Weights of a small contrastive image-text model: 4.5M parameters, encoder widths [384].
Rows from block 7 of the image encoder of a small contrastive image-text model, named by matrix and row number. Each number is 128 + 32 x the weight over its row's rms, rounded and kept within 0 to 255. All counts start at 0. Numbers have three digits each.
Before each channel's rows are labels from the 100 images, of 14848, where the channel reaches its highest value: "top examples" is what is common among them; "lies over" is the class under the peak. Only what is clearly more common there than usual is listed. The data: rendered rooms with furniture.
# pw: pointwise conv (encoder.blocks.7.pw.weight, 384x384x1x1), inputs 96-191

top examples: window; count: zero; white walls
lies over: window
pw.11:104131075093117129154120060122157103141121078152154185077100155120191087121123144136126157100111119147100112125073085089113140084151131145193046119100134161137152178132198169171165075108126163080205127153129138044067121117108101140092152103140089087195029112147150139096127088103187106178

top examples: white walls; orange walls
lies over: wall
pw.161:118160163164113094097112085087097115149123131122177125164106093116053123101136138113074105123120071144153158109107160089106154084104121099113107112098058132169132147128103128166104142096189127101172089089133159176098092140081122145108102176108120153095094165152099088165120183134130124134

top examples: arch; white walls; largest object: arch
lies over: arch
pw.224:113161144106153114099180093070131132059116101114109050154152151171151123111159107195172097046143134134147175107126168150093101164117172092147157148136111085151087110166088160116138131099119120152105212154129140125131161115064169123119148094151206148150086145134165092103124064134055137115

top examples: count: zero
lies over: floor
pw.283:120084135124106108095113122122110089140080155117148162152121105065151135057220154109126070127149148084147140137068147147108147173081157085115083131129106142107142092155121076117128049119108115168113158139098076109159152126113119102126152162150155137132121110102122160177121105095148117111

top examples: robot; largest object: robot
lies over: robot
pw.173:123121148179154114118145094138125097132110078095149090104130078149148165116132140100154119108125157156041154122143174118148103120165141096117097122163147132133161134187154089102092148066101158150155150107127104133115199143147146128139150166113109109131148120069188130196161069061189131088

top examples: black walls
lies over: wall
pw.8:112116100124165155106160112128188101216173114120110134128109155118082078124147110124090149094125118100175135062106134106108137068133121122096105141126112156032111109110103059119137136138152102140134105134069139183109122182160114075113072189151103140091160121074179096133053149108075149125

top examples: white walls; orange walls
lies over: wall
pw.156:171118144121214162087177116040073165089099103114154120143158106140109132122102178120119125159167128160072096120132145098118120157122111174134090195171128106098082132120079086090174152172081147119093086114134146144063110159144151080103142114163073099139104122165087135102108178188076169093

top examples: black walls; count: zero
lies over: wall
pw.244:083104092141163107121085153106211146076151146131150131118076162128107122140157090118169151131100103140080154135119104108159195170131127224156091185145107173080142128102168104125111088149171122145141141104196054130154114137113105068172139080143111146171055170113160123046089140134087089113

top examples: grey walls; white walls
lies over: wall
pw.64:166084135105096144084129137122126092154133143164108103100128140148108160144113078165063138106125060057061150182102150129140118187082134154163091176183097126097141083143128066145146135103127155117137190163111115113133145106119157143074078090165128121162098126148105164118158106075070100179

top examples: black walls; flower; ladder
lies over: door
pw.309:144157202177121101155092115149075068133117137055129161195205196122116109124119143124117131176092056145109120119086124105055153125065136092095155096160127115112144111174107093126165135135106171144158111216126064138142157104200113143169124143092129123118158118157067116159145093141151176158

top examples: purple walls
lies over: ceiling
pw.130:113060162076146176156186140163108117081125119080071170079116122134157095192103084186085116168089120120109142185099166183144118131132141088154111161120081113237129154163140107156151117108114130118115153151154109141095087123105132166145141159130159105136089111113182155139101149060144103110

top examples: black walls
lies over: wall
pw.362:158154118151148103107107077164160154167126142102156108140179129084109090092144073134063111144146134126114140147179133134138107093130142143145166118129129103044122146123124135134134150121119177156136120135090123159094168091148134074153148147127130183121115119176125153135121126136158106135

top examples: trophy; largest object: trophy
lies over: trophy
pw.302:145123169135117208138103135081159159159126117139121138142104112118117128103137143182143119097073227123115134178191140139118128107178078167171203132147061089126136138123111104120128155160142121113155123158119139194181134158095121149102086111137117141083117103130128209165122142128151152131

top examples: red walls
lies over: wall
pw.170:119118146122125090124116074113137160106153106145112103141162167111142177143134132143160120152176146150102176084214103128106146064104091092085126093130176220090155119161137138129105125108090147154135076139116107102135113107139090153105146133076102124104124119132084061155153067121110117139

top examples: robot
lies over: robot
pw.264:130151190165102082073128085164122076069092166148059147127143139105104092119105113111188107181190174125086093137120129135133108123114177080119093142133114129118159123126123138120109084134104072045217120161128133065095143104158201109170153223084158158181067108144061113104121068121091160169

top examples: red walls; count: zero
lies over: ceiling
pw.267:104101102150140093107172123144147116125103081178080118125109100173151223089069101115085118074144133122141158132158148081134125111154129173080151135093144149135110113062129113097088123114116159125082124139167100183095159136136122083118135081090094074120135115139091132117161085064091131086

top examples: umbrella
lies over: umbrella
pw.97:108148126120152049174102152147146124111139097208120172107130115160186102164169121129135091146161097131137154106097120134125120111109110123116214096110122102109094159132158121107142116090145107159158141191058126115123106185188133118128135186186143064161089087121122147120112102123094174047

top examples: arch; largest object: arch
lies over: arch
pw.181:128115158118112080106127110189103144152138106117074183133130113198128084131119122087109119107128134100209114080107025120167123129120146109091127129145135129097192126227086139134089109158116136119119171106131113100113177126141200107132139112083186126119175213143074079107100106113203108085

top examples: arch; blue walls; largest object: arch
lies over: window
pw.152:145137163074132137108125115154121179130065158205133134130116165070075136079153157089071129106119100149212132162125143105099143130083173146211102165110188143120168115165134125110086093140178115125128122093125115128094122132148093118135085114150153130133165147169120117116114137152110123100

top examples: pink walls
lies over: wall
pw.220:082129133119118120110131124101155115096218094136131146109105120189146135084122115118118160140147113164125153139057123131145110159112111088150111081110110160103149121103132089119093128164102082130118128189107097217135089117143120173081141134067129126136075099170152120107141087103129049104

top examples: lamp
lies over: lamp
pw.219:056118169173116167111071107156155118123119141157118149138147167131099135152156186137111078161174209140098111195117145167130139141105074111109214153132139104182093149165064144114135152102192125139068072183096109163115111070184154111148147121151117091134162184124140104157121167128114191087

top examples: red walls
lies over: window
pw.174:169163146103116067154159172171116151088089160113073132155095133118086243110124150114150172088146112133160081173062136108155115084136111144142155173130101162102124135124141150147091109116166152097110137088078188131117126124100131119125130104080083066083132096123138117170119135115129147070

top examples: door; count: zero; red walls
lies over: door
pw.307:145101184160101068138208159131147145118128118123068086107182116168163183123145123108136155153100158139164097091207134143081124123119070079100181075112144186095067161173142169159138137197108164171136192068152130138134158168132133134110117123149131100150096144102131130136168116171142154141

top examples: umbrella; black walls
lies over: wall
pw.229:130116162115103137100208125142138082188112104146152107195122110144090155132144130110146091106203083089113096123126107119134160149143073127155201185115076090159130093091105153097143107097135166139122136107135144143133117111132107111191130124102180120132101067177113195159104134216115098163

top examples: door; count: zero; red walls
lies over: door
pw.254:122158080116184114128133136120103157126148156126118158147204157056149149127120190098141173096123166130117117163098168124055132151164092103140174126167091176129112151152146108072100128136137177058142083122107077128153084171157078161136169124130170151143090080096169161083111055127205088125

top examples: umbrella; lamp
lies over: umbrella
pw.103:082123109109098121108152049101084098166092141205098057132131171113119086150162135102128105106146090093176134104137118106099146110126137169121106141107161119133173132119177117128104120203121190064106179102113099134103178154079175082141142133075119160179166080118114142117093164131138145106

top examples: white walls
lies over: window
pw.84:098160160117156155171099126076155134161137150121148124089159104147152136158111156151133203101136100152118076112163142113116157106105117143120114129179109110135143123129066172125112033122064181166101082134143080141091136129127062079127194074127083124127170058091081102132151101134124154104

top examples: door; count: zero; teal walls
lies over: door
pw.180:185133207177120121121088138147117147117109111131182099111160094152160150135120111119124117144139147151138119133109111159151103161133131154204176134182161131129081117156119126093119102133150146107127056115111138153140117119129105082166142089118129114117044128102174084122159150093121131180

top examples: door; count: zero; teal walls
lies over: door
pw.155:147111192150106102189120155134154158026145155139130123131157142160097130118141088205137169113117142171094171112124131096148073161057152097142168158128135122158123137128182187178163124189121107107131114132225116093098118129141104087162097112118121106111108138088084138158161125122100164125

top examples: brown walls
lies over: wall
pw.146:184148107133133128147012094113117153149138100099162074189167173082141079148117175109182160132156113104135138141119138129173124096166058146118123116152137082123145133150159141110092132145126190145148101115088142159171135087098131091120111129100074123113158045115150082105122116139088111173

top examples: trophy; largest object: trophy
lies over: trophy
pw.163:139148036100089168096151085093131138111104100090095112085155151213178185130128160114108121113143093122113152160170157172115131146121108098115110110127151141080155102069142111119127159142125137114132101139143129129094226112118111133186124091177142121169101104160159126155137138173154135156

top examples: trophy; largest object: trophy
lies over: trophy
pw.162:146047154131123094131095181146126092116139127106157120133167108106092125165082107113136093099153157051095136113053124139136137121157127142107152104138165151149130134108017147128113102123124116079190189200116074092083117157151149121162092163117135233116074088178088142195073154175108175101

top examples: robot; yellow walls; largest object: robot
lies over: robot
pw.321:202077099118153156071111078100081144109078136118143129124121056158152159172088111105101166113097133106125145124149111096117120104188153122144080141077105167145114073152112060110094160149063137136193143169147106145100134127113183142075091143086163093124146180146224101053164111095103104113

top examples: brown walls
lies over: wall; door
pw.326:085146162163129173087137072209140205087083152105054102131181129153103143101195110102121139080187119133162110040153154104133111219120072094117122085126140092143060108148171117125132095178094120150112172088147132114114172129126141112102150161104116106103135146129147113089089164052119141173

top examples: orange walls
lies over: wall
pw.213:089117106162154118147121091096121209089173122160130160145091069126139087113101113131137110157148118096102095106148068127116115068131138120126107101164110086168133178164118166174099102159120142139142089151131082139149149167116142136168110107123097135153168107171134091111105142149104131153

top examples: count: zero
lies over: floor
pw.376:146108148131157142119169080117187142018140167133145072133181147124108141181067112137087129137061116167140084149067120110151195124120128104176167145123079125126148091143117135111174205114145107109113128132167162177130084092117083156125063162129112117112201114114064110098109097020129122062

top examples: trophy; flower; largest object: trophy
lies over: trophy
pw.80:148142164189121078134127181143155151153119089135163176144124149168123123139116125084125093124160157102109130120117150079131193122159122138118084099133132096104121092105148168134189129140152095096171069171119135162180108094179108079148194143095171153133235191132164121112151133130120101185

top examples: red walls
lies over: wall
pw.207:126124110114124135132093121143128109098189088119170111051107150128092255136141102125170126112107154145105123197151126114068102132087162140080085141105081163109106096133164066102155102135132193117067154148122109101150152144088135113074196134088102150161125081137198137100122130067157137108

top examples: arch; largest object: arch
lies over: arch
pw.7:082161144082122176074095189110047122192204153116113165151161135082129146109156086140144110116176149065173134128123057141087159084178078108095104139097097102183168178098056169142113167110085152152190247170164087091089085128133149114146166135120170159102029176131107148127117146129078088087

top examples: barrel; largest object: barrel
lies over: barrel
pw.27:071191111122168160131043097133128124100123116122066150114167102074140090181091101109174090100076118178157082113189135130081118088119146147147149074072073140114060097155164145142095111073102096153110114112198125166150142089124103116139159121144084111098120108087119112151101070166163125119

top examples: count: zero; purple walls; red walls
lies over: wall
pw.43:118148136149124132133131119112146123093176134083181120212099141139089086038114149142121133106083103128130164132114124176135128100151150161123101126197144147118074139136133153148071096147154151247085152175123114092122157130048151119100162094113107110094100141077085119065201133170110170149

top examples: purple walls
lies over: wall
pw.171:113195130088129150090133035160090059121141157115131111154183094104145127108114125120089115149112086095153142145155071102147162118107127103133098059081162139143098178087090158139060107095040116174096123154169127095129112123180126097091145156156162125120120164108128168134130141063141141161

top examples: purple walls
lies over: wall
pw.277:133107121131130082166101110139167091106137114111133077190088105118112103142118090168073118137080187141133059137121085159137126083145095153147089161100110140231044161095137142118081126106127142179110144121154144111140189104196141157195117133125106155054098129119133122088146128152124137124

top examples: white walls
lies over: wall
pw.345:140094178128111154126151107125080102105128108140121103083130100092120134108145127189153093094099166142138158103126096104100110172087152108094109079157115106137065115141098125133110128149151096120118112137097092177133129139175176181114211107101077119143104135115126107186098154111150171164

top examples: black walls; count: zero
lies over: wall
pw.276:104186100142152101079039133119076109098166154138103147156129104124135137149183012106143111110130150090090242088131126163178106161091112186144163112072044126101118098142061137143118108105154140148107107091125141117066098090188096114167165158121150137124115152144119107125129092140154116175

top examples: brown walls
lies over: wall
pw.237:142172081115117112110146163085108122120113141093111104167131164125110134114114219100139106144203123151088182129100151176047116095136094109143159139149126147170133153173100117144142140096059129186109152065139144110163124139138145102108166181104128139101169152113172123056113134132145100125

top examples: purple walls
lies over: ceiling
pw.40:100061132130109180089103129046089151111138111110112109160112164139108126091168109179156087100140129116123076153084133101134095146152156093113157137110120144176151099119143120164124095158116114124086117157200150120125106085191104165094109085218106142139079096125207164169078146095141122146

top examples: orange walls
lies over: wall
pw.61:150103140138080089134110150162095138123148106130124101138087133097125099127125149116145118123122100159135162145176206101109145111103148142105097092142153155069124212063111122161131090169062129120129137108099122107082117095147127134100140092112122093169107135092077136109109130135125147115

top examples: grey walls; brown walls
lies over: wall
pw.33:071114122142154137159141091047143138120149104160141160096162067245137134156156157100204154119119133119108109107101091140084147180074196147128128208105133088131118115193113136116142189101155113111118115165093072111234134105154125115129133059096147110137125118145149148126155072129137190102

top examples: umbrella
lies over: umbrella
pw.268:141161140159156103143127131131178117144168108122137097115103127087101113113056158123140146136090123117125124128137144135126156125076115161093087189099103143083129109185104137160089094113102105156143107129138138076126094141119145126103098131137124126139099123155133059091145134157109158098

top examples: door; count: zero; black walls
lies over: door
pw.9:084108131154124126138136134148226131201143192113158075047154136120112099156093096121124156102139123133113129083078159114138177189128177135129136119119091096138164111104133148073115101121147166180147106140093140108109080127208141104107074102159166090153126106113098098181123128077133083160

top examples: flower; largest object: flower
lies over: flower
pw.169:159104196172097136123170096204098143085146118107110076134087107172135099053124119152139118122124118101153160170111065087113160170127117081090246146124158144158132103109133137172105168135091055149058156079152108118041131115162108149130116094093095096120158118080053117078116133098127182124

top examples: flower; black walls
lies over: flower
pw.22:136115122156117148115088125185156120113138132092098130108075115099183147196123105091088093158115091147101120131104072159173073146125114150120138109155170167137056109158130070158116150098093138077148124175093111169065117140136107093102084140147108111152070151081147142114166120122100136174

top examples: red walls
lies over: ceiling
pw.380:167128119145099118175138076124172082166147089115080126119121098120066168172111086129145174097109120167136120178113181132152124137142097122124083181203092166156119115101118102145138174124134166130149081097065071141046132156037091059178174170164103107088170159126131145125147101139100109137

top examples: pink walls
lies over: ceiling
pw.193:120200121108158192154166136058108168134136129145083044065128106139165112105107192131060119155126163162105098051155127150110098089120062113155153111110118131135105114078087133133183131161158125124105112112095079174119099089180103128107234124131097136130106125078124138109118153149129108134

top examples: barrel; largest object: barrel; blue walls
lies over: barrel
pw.121:147079106122192105153113122119152093134122142089098176099104218084131095182090187104077049080114139112152116150168145085133082134128075104129141107097120159076089130101140156120096105106084082091076135142152179183137109106126187091159124058128152105141138134089092124122099103127118137106

top examples: white walls; grey walls
lies over: wall
pw.17:126105139164094098123156090191066120081116103132138150095058090102145092132141127169149124220115089083115107169120124141093111175106127074104078121163049136127126077185152092104097096063129166132103095093107159127107097171114095225134135111086128085125143080175148109124126147142126141153

top examples: count: zero
lies over: door
pw.295:057102096130178127112153000183130127146102187123094103126207103111122103126112139132079070128149186167174097120130116150093128082197086098126112113114137128132110176145092113104164127117065191102129116116104165087125094095126126143131126114114158115159121122127150110135120142168098163065

top examples: umbrella
lies over: floor
pw.274:139149141141135168143139129145092126051085105140134129159232147137136148086057138128119130147131123126115138143109160142138146113103137154097097072122184153125088158129097140125168134153126149128118177073145141105077142110145077132131121086120108081104085131130055135095110154077131157160

top examples: door; black walls
lies over: door
pw.379:094197122169143103142098160140152154132135133120174065136119120188131123104167169116132160121099133102100143134130141100157136152171097143170091165081109125095083151142138086087157108136157120135128083096114044195144138140118161141111088156162146121115182132097160171112100132113240088092

top examples: window; green walls
lies over: wall
pw.95:103144107167068107180127100141142151126128069109117081111081167122123099178133145083127145127101075159113175095114173031133174133091155151092155102147103123137172091114109122075119122165055153071145141129110084121113165087107164166102107149092101097135112098184153140130055131134103121089

top examples: grey walls
lies over: wall
pw.141:125098173127119089111142115125163145129132135100142085104115077188094154129108124087133134153099115130089098131107138178107147151086191146133140101093161079104112158121104150106127139144136117104119161160130128108114155161116107149102147138159133153102129143141154134123123085106106137119

top examples: orange walls
lies over: wall
pw.47:098106125161090151137110053107138146094127141123121157132129103152113124105056157115117100065166092123159140127094079117081116071171085061091165092128183103157100124135111125132074132087110116131148089159126099083090129090123111160219194165107164118099088137076086089114110182085085081123

top examples: orange walls
lies over: wall
pw.278:130136159126102177098124078108213110106093085126166130092105125154111192148135104125084064224182140076123104112060162149099173091113110109135149142188102133172133156125112095177177147164156115105096117099125098100085086147156132107163190140133131126157079097123099132059164154110087063131

top examples: red walls; count: zero
lies over: wall
pw.91:132143123129137107149116194089141079109104141084033138071085097156108174137161122083130085063081115137093158137094185140127145149134119144137144135170095116137121063080138136119123119102047172218126080101125149130148113127117172199104115092115142145172134124108074112114200142133076164163

top examples: white walls; flower; largest object: flower
lies over: flower; window
pw.374:177144173150134182115136092168167110113111097140071202112119119111182126083114125147180146132091105154217122140076163124134111156125081140098197085183100107090096176168101144200121140125145129162091096129131071170106089146101148091135150066178122073136117101125131141101166148059123174129

top examples: grey walls
lies over: wall
pw.218:073138118170135092131106110100118079069099061137167083088112128157164147085089163119090139115129135098064059069150125117120146102092167147167161125074117089149100146102146123105153099156102116136100107120131170139215156177211137055143141064127116080136143170096110140137122073094088125080

top examples: trophy; largest object: trophy
lies over: trophy
pw.59:106176075109181133086165096097137118195138119148081088128115107115142111141149071125065122081144139167117109086135128096203164183149129128163150135056126070103177153120116128096220062112112147170160117102133162131106126102132163154127132116124120118081108096147116099110129132128136133155

top examples: brown walls; count: zero; black walls
lies over: wall; door
pw.55:141150194155073166124142149169195168135175127184138166137174205121162136111150157108120141144131063152135116067100167156084124126107108091114167123174145167089144081144166119104107096150155123102137109136160125102136112071075121116153086211122124080152126121091149171143151105129124158150

top examples: trophy; lamp
lies over: lamp; trophy
pw.330:079084177117107141154051123136174164063126136053111084094108124134128140102133151149060146139175104151140140135123149114187152117107141121185076104141119116144116086208088213150100130137137159087144148124183127091046162148133116089134103159153126106116095129132138128125175142115092082113

top examples: flower; largest object: flower
lies over: flower
pw.373:113125095096084113120135122148112151078074168186066081141197178133140122124115132117123129165166130156127111153176147116133134102112114153125155120094097123132139148042086158110190093098145137143168116159158156134105120053194161092122108081130146070118102120166128110122138138104125128089

top examples: orange walls; count: zero; white walls
lies over: wall
pw.153:060126104146191099135122132158084118101133099100064172110059107194132085107074172094118146119136097088151112061155179138139068160084087084170142146160148107075155168111126133090110171150135156085137065140123165089153097176126157118185180115101146128169130134142148097084117204116073129093

top examples: lamp; flower
lies over: lamp
pw.235:167085201145114132119170125179120165126105078136106172126120137171174168135100161166102104158077136145118144140138116067142091121119141054160155126149131116156155175115117171129103110104180187143146107109153185082136112128085152097146181126130096072180175218160163173146139109191171172121

top examples: trophy; largest object: trophy
lies over: trophy
pw.383:121123108150113095103150145094096145161186166129131139119146118131163133117071110213147153114114186143127089218173142127096105150158105085178081095146084164101182160107127096104196129088107171082111047110085064110138105112126177178118140152074154107168096151093118126087147160132090191188

top examples: purple walls; black walls
lies over: wall
pw.186:181163155102099150113120143151072187192091164067110088086075147102061090097161132100085133130146161163101123142122113157155107106137108104158108084180138115124088143141148123141062125118110132148070112135110130157134131154150104095181122164131167107101093125100145117091137153077115084142

top examples: lamp; umbrella
lies over: lamp
pw.189:109141134152077159190111134137155111116083139164136114140156080155157156140110078173118125147142176118171115109118104156129132132122135122153116134140030108145038107120133063139104129115097084134107135199122149174166102167120142104140100184199087120157135221175144130138157109170083147153

top examples: purple walls
lies over: wall
pw.101:126116141110142155068063169105148156093113160105084139065098143129114138136076111167152126104125129121163070160096077077180122129136085086158149067109131121225126110057196103112086151140114143160173145075167136134126084111142135178124120140142138142156142140135140167100084112147141111112

top examples: lamp; red walls
lies over: lamp
pw.258:100150159239120131142139182057114115017161088113062147101153112113112130108077199133091150128133125101114150163164150080102152119111126104117100179096078114112195168180093077125117052121107094070196157129118139114154139112107122069192085099109097147125143171119096185195139099112093117129